A small multi-label audio tagger, trained from scratch: 1.82M parameters, arch ecapa_tdnn.
Rows from block 4 of a small multi-label audio tagger, named by matrix and row number. Each number is 500 + 25 x the weight over its row's rms, rounded and kept within 0 to 999. All counts start at 0. Numbers have three digits each.
After each channel's rows are labels from the 100 clips, of 14976, where the channel reaches its highest value: "strongest on" is what is common among them; "loudest band" is the band of the loudest frequency at the time of the peak. Only what is clearly more common there than usual is listed. The data: synthetic speech, music and everyday sounds put through simulated rooms and audio effects. In brackets: how many of the 100.
# c30: last pointwise conv (model.blocks.4.c3.0.weight, 256x256x1), inputs 104-155

c30.84:502524482527496480483485505543509521486525506497510433536503488542517530490533528523538506514528528491484508485469540493481498500523493483489472477498558533
strongest on: bit reduction (100)
loudest band: 4000 to 8000 Hz (40)

c30.158:493463505467493505488513485499495510496521495526484487521499501485516489542479501502459528512486484509506507522504478510489539471508489467509518525487531465
strongest on: speech (64); ring modulation (43); distortion (31)
loudest band: 500 to 1000 Hz (43)

c30.118:505487561539490520492483498518481525468511495484527440513473464465487488484482491486467476499472489493512487492482498477484491490537511447532505479522506501
strongest on: long reverberation (75); far (67); band (63); reverberation time: 1.2 to 2.4 s (49)
loudest band: 500 to 1000 Hz (34)

c30.186:539489495515490527537523523531433470456505503505474446515455499516486480502493497486463505527512520498512467492500515494477451482492500531470487474476498535
strongest on: bit reduction (100); long reverberation (76); reverberation time: 1.2 to 2.4 s (41)
loudest band: 4000 to 8000 Hz (46)

c30.120:482540512510510482506474492548512527496491524498536511521489488518508513530516485500492525492504509449454469476531522504487481515476440502497470503516552517
strongest on: bit reduction (100)
loudest band: 4000 to 8000 Hz (43)

c30.45:523457516497453489508497479488501512466493488519467475488510524471494484456466515535468489461483492481499504516498474549463516485514478549525517520497560486
strongest on: bit reduction (100)
loudest band: 4000 to 8000 Hz (39)

c30.101:490463496536513502490527500469496500487511520494529543475527478492477480490494454550491497460529476520513493517473506522565512498559550488514456509513469490
strongest on: chorus (59); band (54)
loudest band: 500 to 1000 Hz (38)

c30.195:498497504451470499493488503487488491508474504461493536466493516453516538491508489525566499482488510476464427506498503505518496491525513497540536502475512506
strongest on: everyday sound (77); reversed (41)
loudest band: 2000 to 4000 Hz (37); 1000 to 2000 Hz (31)

c30.16:525467491529515503495472538541454508503489460524498490493447516572528478490547461484473513488469535462494459488476515465480500522518522489462489474496513506
strongest on: bit reduction (100); everyday sound (50)
loudest band: 4000 to 8000 Hz (48)

c30.153:500496518499491482534517503507547517491484520442487503507493519477523541518548521520500477497535494516490506499485517499500517514481490469487478488492521529
strongest on: short reverberation (93); distance: near (79); everyday sound (60); reverberation time: 0.15 to 0.3 s (58)
loudest band: 2000 to 4000 Hz (30)

c30.147:480528484524549481448515442479520517565524498517520515544476513499489523470512486471466478502497497457514534492539504507540486513493478497506464492508528512
strongest on: dry (67); telephone band (62)
loudest band: 2000 to 4000 Hz (34)

c30.42:506526488463468497488496532496532512493472526507479469527485520510519508476497466567484470484483498529591494489529513538493486522491496511513448504473524504
strongest on: dropouts (43); chorus (41)
loudest band: 500 to 1000 Hz (34)

c30.223:486517484520491515505494486515495473493506491543496486454486474474525475521524505500480481492497511485492480506497482486469481484490514532474505522501495491
strongest on: speech (94); far (85); long reverberation (84); reverberation time: 1.2 to 2.4 s (50)
loudest band: 500 to 1000 Hz (60)

c30.11:489466499467493518480502536507479526515493490493469530481486544566509509536512543513493481459499506485476486465517548502517515501496519500573485525498502472
strongest on: distance: near (69); everyday sound (54)
loudest band: 500 to 1000 Hz (51)

c30.161:499511520531514453526506508488486512522506482520511481524478504530496484503498501480505480447494500511495489483494547545539482472540522524490497485506515533
strongest on: long reverberation (86); everyday sound (79); reverberation time: 1.2 to 2.4 s (54)
loudest band: 500 to 1000 Hz (41)

c30.46:524479520487491493533505515494488544492502517496541498524520533485494513509536530486476519562475483512502507502534469541469506535515462536494469502482503484
strongest on: wah (64)
loudest band: 1000 to 2000 Hz (39)

c30.25:498482494507494490532495529463524491501499514540492509492513524527497515528443508513527514529484511497485464522497497461496490473447522508487477495466493480
strongest on: reversed (86); telephone band (36)
loudest band: 4000 to 8000 Hz (31)

c30.24:508506506536488507502535550461492505512450471504490528506529442486510539454492500507477494496513490499511521515518488490514512523473539529527456504465549490
strongest on: short reverberation (82); everyday sound (74); reverberation time: 0.15 to 0.3 s (56)
loudest band: 1000 to 2000 Hz (30)

c30.149:465506464527481513462492479512521505474469523509510476479516524474474509487514504482519497491498486520470483502476507499497497457489491468472532540486492490
strongest on: bit reduction (95)
loudest band: 4000 to 8000 Hz (43)

c30.47:475540538509493462504517546474493536522445520481514560488532534518534526489489498542544522468491529493463494516536489573520480509505491530498499478498458485
strongest on: everyday sound (67); chorus (38)
loudest band: 1000 to 2000 Hz (34)

c30.43:503494508504500536507547469502491483482485489491536480537474481476523507497520488528540481490471502474471524493512525485490478528496469479529514479501535468
strongest on: ring modulation (66)
loudest band: 1000 to 2000 Hz (36)

c30.203:529484514494461527473479483500492496488486507455484536510478474500497465503503502502474530501509515506495483497466490514482468540511488481499492505471486488
strongest on: telephone band (41)
loudest band: 1000 to 2000 Hz (40)

c30.97:496510514484512492516462523505517483485489472476496484509516523464458519552446498515526518530501450497491524493495460484519457544488524494529520458513468501
strongest on: distortion (32)
loudest band: 1000 to 2000 Hz (47)

c30.31:489473534470513512527509465506464530474506515491531498479484486473518513480478509491475528536490509455484549483516525482516511485475459508472486530493483509
strongest on: dry (68); everyday sound (53); wah (49)
loudest band: 1000 to 2000 Hz (53)

c30.136:491492500483536502460506497523479503537509463463480483495487453501474506514484523561559500502521547520501485512487494554533475462534524522497468464518485482
strongest on: chorus (51)
loudest band: 500 to 1000 Hz (37)

c30.193:445511488525521479546497484444480481488502463496479509546478483478458505504484512533507513461482506496476526480473475498499515545485512532489500484453532515
strongest on: everyday sound (66); dry (45)
loudest band: 2000 to 4000 Hz (29)

c30.18:501530494502520497547480484491499511503504480516520473515484492495474513501500513545553546463504511520479460515507498521507482456535521532497533544518455471
strongest on: long reverberation (71); everyday sound (51); reverberation time: 1.2 to 2.4 s (49)
loudest band: 500 to 1000 Hz (34)

c30.54:500520464481487539482491487463498478516553497513484464546522498455500523534586478482454496516480485514531494478497528516498492475525498465542525470587476487
strongest on: short reverberation (86); everyday sound (71); reverberation time: 0.15 to 0.3 s (62)
loudest band: 1000 to 2000 Hz (30)

c30.252:510501481560488485454466517479488502510488489515475516472456528477516502462519452553469504542480522488520475495533505560486515529560570475467464534518453504
strongest on: band (55); chorus (52)
loudest band: 500 to 1000 Hz (44)

c30.166:508512508512535523497471497468508469489479468507515496527529529502497580463506524484528514505536521479520482471522453535468496498532509491491511504497498469
strongest on: telephone band (76); short reverberation (69); drums (52); reverberation time: 0.15 to 0.3 s (46)
loudest band: 2000 to 4000 Hz (26)

c30.64:492485503467491530524494532512468501492498504473507503530547496468498476446513483498477505469471499497522515546466483481514434499510477491522477490486500500
strongest on: everyday sound (95)
loudest band: 2000 to 4000 Hz (35); 1000 to 2000 Hz (32)

c30.6:521493508517515457527494486512477511476479500504484548481524504484500482526504537501535481529500500498578486504494504509557511514543480469484519524518497497
strongest on: tremolo (45); chorus (40)
loudest band: 500 to 1000 Hz (34)

c30.19:493517516496524495458481527480512486500468489506474526511549457495576516544490505537493492498456522489516506482472469505505485449496493496512513537534493520
strongest on: speech (90)
loudest band: 500 to 1000 Hz (36)

c30.178:500493497465484506525506469507507499489499542503499486462544458470509488494502473596541495500507472558498566515534477544543525515563541503512511451522483456
strongest on: chorus (60); band (53)
loudest band: 500 to 1000 Hz (37)

c30.219:489500581470532508511452492507545482497504482474480491516491505476539469510498515478522519469477503503544465469521504491482502498505487522496505496486506501
strongest on: everyday sound (74); wah (58)
loudest band: 1000 to 2000 Hz (78)

c30.67:498484498485494533493513526483531523528519555513490497531508505499486495501508456501489539486502456511479507529517508505487518537500463484478500523513564476
strongest on: telephone band (96); dry (46)
loudest band: 2000 to 4000 Hz (29)

c30.157:534513483529526527531492498486459456494517523483489517505464522520463449504484505521502495489526526502473477470489457472493533490527518502494470539481491487
strongest on: short reverberation (89); everyday sound (64); reverberation time: 0.15 to 0.3 s (61)
loudest band: 2000 to 4000 Hz (25)

c30.248:526454512486524530531496497475508557522533494491499485504485483500510505597485467501497552502540477509531467489479476509464485481504528512554551477515450524
strongest on: tremolo (52); reversed (44)
loudest band: 2000 to 4000 Hz (27)